python train.py --model="model that answers yes/no questions on an image's attributes" --encoder_arch="preact_resnet" --encoder_activation="gelu" --fusion_encoder_width=256 --fusion_encoder_qk_norm=true --residual_init="none" --final_lr_fraction=0.05
Rows from block 3 of the image encoder of a small model that answers yes/no questions on an image's attributes, named by matrix and row number. Rows with one number belong to one channel. Each number is 200 + 30 x the weight over its row's rms, rounded and kept within 0 to 999. All counts start at 0.
After each channel's rows are labels from the 100 images, of 14848, where the channel reaches its highest value: "top examples" is what is common among them; "peak on" is the class under the peak. Only what is clearly more common there than usual is listed. The data: rosettes with rotational symmetry. In brackets: how many of the 100.
# convs0: first 3x3 conv (encoder.blocks.3.convs.0.weight, 48x48x3x3, each kernel summed), inputs 0-47
# convs1: second 3x3 conv (encoder.blocks.3.convs.1.weight, 48x48x3x3, transposed, each kernel summed), outputs 0-47

convs0.32,203,178,190,206,196,202,162,154,184,148,195,242,166,197,166,199,104,171,143,241,185,170,182,199,181,193,194,169,151,162,192,202,172,231,165,191,185,203,173,147,166,185,186,228,189,206,171,191
convs1.32,149,190,188,178,249,232,214,154,208,209,211,217,154,199,163,182,241,180,143,245,233,113,182,192,216,179,230,204,223,209,245,179,212,168,158,210,231,203,210,196,182,169,225,195,217,165,228,187
top examples: warm (41)
peak on: backdrop (100)

convs0.27,172,201,186,184,172,211,141,152,182,180,190,199,163,192,206,153,136,131,164,180,168,194,201,202,172,229,183,153,115,200,220,176,175,190,160,232,226,176,174,203,189,182,209,203,191,225,209,182
convs1.27,185,180,205,175,219,260,169,138,216,229,195,222,117,171,162,191,226,227,145,167,216,145,210,203,236,212,222,173,206,218,211,188,214,169,146,191,157,236,213,191,185,199,224,210,174,213,187,225
top examples: cool (57); vivid (41)
peak on: backdrop (96)

convs0.10,197,179,191,182,175,230,202,148,189,206,183,204,176,196,212,185,196,177,177,163,168,183,202,206,217,198,194,189,53,201,211,167,218,194,162,172,222,202,160,171,178,216,152,173,199,179,201,193
convs1.10,200,199,192,149,204,251,204,202,219,235,241,167,145,178,180,204,187,176,210,204,196,228,206,154,190,175,236,232,197,232,221,174,234,220,206,198,154,220,199,160,215,257,238,151,245,170,231,261
top examples: earthy (44); cool (38)
peak on: rosette (97)

convs0.3,231,170,190,177,174,139,149,177,189,174,132,217,209,234,184,206,180,139,192,185,218,248,153,215,209,161,180,178,135,165,169,162,180,205,168,178,210,208,206,203,200,230,205,231,177,224,180,175
convs1.3,214,205,238,211,211,162,243,159,177,227,183,191,225,233,210,144,207,219,190,220,210,138,183,238,192,131,218,149,166,179,220,138,190,157,216,155,234,175,195,204,165,188,182,186,177,169,197,189
top examples: warm (53); vivid (41)
peak on: backdrop (89)

convs0.28,197,181,181,167,171,225,178,208,190,184,191,192,213,193,207,159,198,206,200,106,162,194,178,192,147,203,159,157,206,193,172,163,150,188,212,168,155,183,192,136,213,201,176,205,131,192,163,215
convs1.28,195,204,236,223,179,172,160,228,168,184,175,168,160,217,226,188,172,223,177,278,207,178,199,244,177,190,154,197,218,198,241,202,173,144,191,202,186,173,169,175,134,179,240,188,211,139,193,183
top examples: vivid (77)
peak on: rosette (93)

convs0.47,186,220,222,190,208,194,231,227,133,136,184,197,186,231,165,176,195,172,171,154,181,205,216,198,185,154,193,154,165,152,162,154,184,148,186,188,165,195,147,190,186,185,182,184,177,149,207,177
convs1.47,232,242,180,248,198,186,247,215,167,198,216,194,258,255,220,190,186,193,214,187,211,169,184,216,156,148,154,167,160,223,212,164,194,188,228,160,219,163,169,188,186,236,160,236,189,162,233,173
top examples: earthy (73)
peak on: rosette (76)

convs0.38,190,171,175,211,210,192,210,106,170,198,158,219,144,204,180,177,179,166,140,210,179,155,208,210,191,199,226,143,182,202,198,167,173,184,139,212,182,210,135,203,214,205,201,223,213,177,174,186
convs1.38,203,160,220,184,214,219,241,204,219,232,193,176,197,295,177,189,192,236,188,162,159,188,205,201,139,219,189,169,252,237,183,153,194,173,225,184,195,215,210,195,184,206,259,189,205,207,227,138
top examples: earthy (54)
peak on: backdrop (96)

convs0.18,167,221,178,154,196,207,194,201,191,180,176,177,204,203,176,193,175,204,184,130,155,205,178,177,171,194,165,133,179,198,202,205,158,157,214,224,133,152,199,121,219,181,178,197,162,184,179,194
convs1.18,210,207,205,276,168,180,176,240,154,183,167,182,193,201,232,134,171,199,199,196,199,195,181,219,175,194,185,168,209,219,236,174,135,168,220,200,207,182,212,209,135,158,206,186,156,194,138,188
top examples: vivid (86)
peak on: rosette (86)

convs0.43,171,194,200,174,212,148,187,130,215,146,180,177,130,154,204,186,166,237,181,213,163,159,215,207,188,201,183,165,199,193,202,136,192,193,122,190,174,176,200,172,182,177,202,193,225,188,201,188
convs1.43,229,179,201,239,199,220,213,242,188,156,183,165,211,170,152,205,179,235,215,197,151,235,156,200,215,152,127,234,208,247,219,221,153,169,215,201,220,138,227,238,169,189,188,202,202,179,191,196
top examples: dark (96)
peak on: rosette (98)

convs0.16,188,191,193,197,217,210,218,147,188,145,168,203,129,212,172,171,169,154,132,178,160,166,172,202,184,172,221,171,181,189,193,175,179,178,131,152,170,210,161,211,204,202,198,193,212,160,191,175
convs1.16,210,158,240,204,204,251,253,125,213,194,256,214,126,219,192,211,170,203,191,186,155,154,190,205,212,187,177,191,193,230,190,182,205,215,154,183,166,151,172,155,176,226,206,193,215,198,224,194
top examples: earthy (85)
peak on: rosette (98)

convs0.39,187,194,195,181,176,224,206,192,212,204,187,171,224,168,199,185,202,228,203,127,190,204,186,225,179,220,162,164,209,214,188,198,132,170,222,208,100,243,184,115,207,210,188,195,180,187,170,199
convs1.39,209,181,214,196,182,158,168,173,139,174,174,198,204,179,237,205,175,162,180,258,173,208,209,214,142,178,194,236,203,222,212,180,191,201,160,183,249,142,157,169,191,207,222,183,228,175,145,147
top examples: vivid (80)
peak on: rosette (99)

convs0.17,174,208,188,148,198,166,152,181,203,168,187,204,200,221,168,213,169,167,187,137,142,219,167,173,154,199,179,125,166,177,187,195,184,175,170,198,152,170,205,152,209,188,186,192,170,171,161,189
convs1.17,172,159,226,261,199,216,210,177,175,197,187,208,179,199,244,132,154,242,218,193,199,194,196,216,183,213,196,155,231,200,241,168,176,183,183,192,175,199,213,171,147,177,239,200,138,185,130,185
top examples: warm (44)
peak on: backdrop (88)

convs0.40,194,212,176,188,153,183,162,206,181,190,171,169,220,181,168,193,189,199,194,140,186,214,192,132,174,184,180,173,204,178,169,165,126,202,191,202,178,167,196,127,184,174,171,180,141,169,162,189
convs1.40,170,230,231,255,247,165,187,208,188,173,130,179,169,236,229,185,159,231,195,197,196,169,227,253,245,192,191,174,217,215,219,192,198,152,204,189,224,214,225,158,165,167,219,200,168,149,187,167
top examples: vivid (80)
peak on: rosette (81)

convs0.6,172,211,191,183,223,156,213,165,142,154,179,193,160,222,177,184,170,157,152,175,166,189,203,185,157,154,235,157,165,173,186,176,161,153,137,180,174,213,198,206,215,206,175,188,209,179,176,168
convs1.6,201,153,220,220,180,224,272,119,204,216,248,217,175,253,204,168,199,208,187,189,197,172,182,238,216,171,175,185,214,234,184,178,219,188,149,211,192,150,202,158,155,225,180,225,175,174,218,182
top examples: cool (56); vivid (33)
peak on: backdrop (95)

convs0.11,218,208,220,205,154,157,163,225,190,171,185,185,209,170,228,135,177,160,191,198,215,202,240,199,174,212,214,146,152,179,226,140,156,200,208,209,197,182,223,158,165,193,196,167,118,199,193,209
convs1.11,194,211,172,220,220,234,158,199,226,222,166,248,188,245,189,215,172,244,157,192,196,128,192,206,245,210,223,180,207,170,235,226,187,158,208,199,225,200,263,214,196,194,226,259,205,140,172,194
top examples: vivid (100)
peak on: rosette (100)

convs0.34,196,198,224,207,169,200,222,225,205,174,189,167,210,228,215,203,205,202,198,170,193,204,211,218,219,207,175,168,65,184,189,181,188,206,193,131,210,189,186,185,169,206,116,185,173,210,219,202
convs1.34,227,242,195,181,176,198,189,199,184,161,194,206,231,189,200,207,189,199,220,261,210,179,155,205,121,162,163,220,251,218,208,212,218,234,275,229,168,197,176,205,207,246,227,198,243,155,193,226
top examples: vivid (98)
peak on: rosette (98)

convs0.41,194,205,231,197,185,182,181,190,178,199,199,175,208,178,156,201,157,193,202,122,179,201,194,153,161,169,188,166,199,191,187,181,119,209,201,180,152,184,190,112,174,179,172,184,164,167,175,200
convs1.41,184,200,214,252,191,160,168,209,159,194,167,218,200,229,233,180,161,211,209,216,232,148,169,231,241,176,185,186,178,201,235,182,187,139,211,221,200,199,203,167,165,196,196,254,151,122,166,215
top examples: cool (41)
peak on: backdrop (94)

convs0.5,183,205,205,207,199,121,180,114,191,219,166,203,86,210,203,173,181,172,175,199,169,197,197,183,194,185,206,171,168,186,165,164,188,191,165,192,176,183,161,199,196,195,174,186,191,203,200,177
convs1.5,198,171,253,226,221,178,224,158,149,276,197,210,165,228,245,154,182,268,191,208,179,226,197,220,253,230,189,199,230,228,217,170,205,161,175,230,207,233,210,191,192,181,197,188,180,178,199,157
top examples: pastel (87)
peak on: rosette (89)

convs0.33,180,184,165,180,195,221,162,152,213,186,176,220,178,187,155,147,167,104,170,151,182,192,186,212,206,204,226,146,175,190,205,182,208,181,183,196,148,179,191,159,210,217,208,202,153,165,180,168
convs1.33,177,190,240,217,222,240,196,193,227,230,141,204,153,180,201,179,167,174,172,198,166,159,208,153,184,232,214,179,237,180,222,157,210,142,179,216,209,216,221,198,155,176,258,169,168,208,140,203
top examples: pastel (34); warm (33)
peak on: rosette (95)

convs0.25,182,205,185,169,218,143,166,159,136,305,181,191,166,216,203,164,205,222,166,194,173,202,176,188,225,213,202,198,138,182,208,181,211,183,186,184,197,231,159,177,175,202,142,203,211,181,195,206
convs1.25,207,182,229,196,200,223,207,212,149,318,220,152,223,200,193,187,195,226,227,207,195,276,213,193,205,224,177,226,195,239,191,183,182,188,213,205,177,259,179,162,201,219,175,166,215,193,213,230
top examples: pastel (100)
peak on: rosette (100)

convs0.31,176,200,178,175,188,167,161,180,202,188,190,236,171,221,153,182,136,162,194,156,192,211,162,196,173,175,179,191,168,155,185,200,228,174,162,207,184,192,182,183,142,177,179,248,112,190,181,199
convs1.31,199,241,196,243,252,208,174,189,210,205,174,259,159,208,212,125,227,197,169,216,187,133,202,189,191,232,232,154,204,206,225,154,213,208,203,159,192,222,250,223,200,160,185,199,161,226,188,175
top examples: cool (57)
peak on: backdrop (95)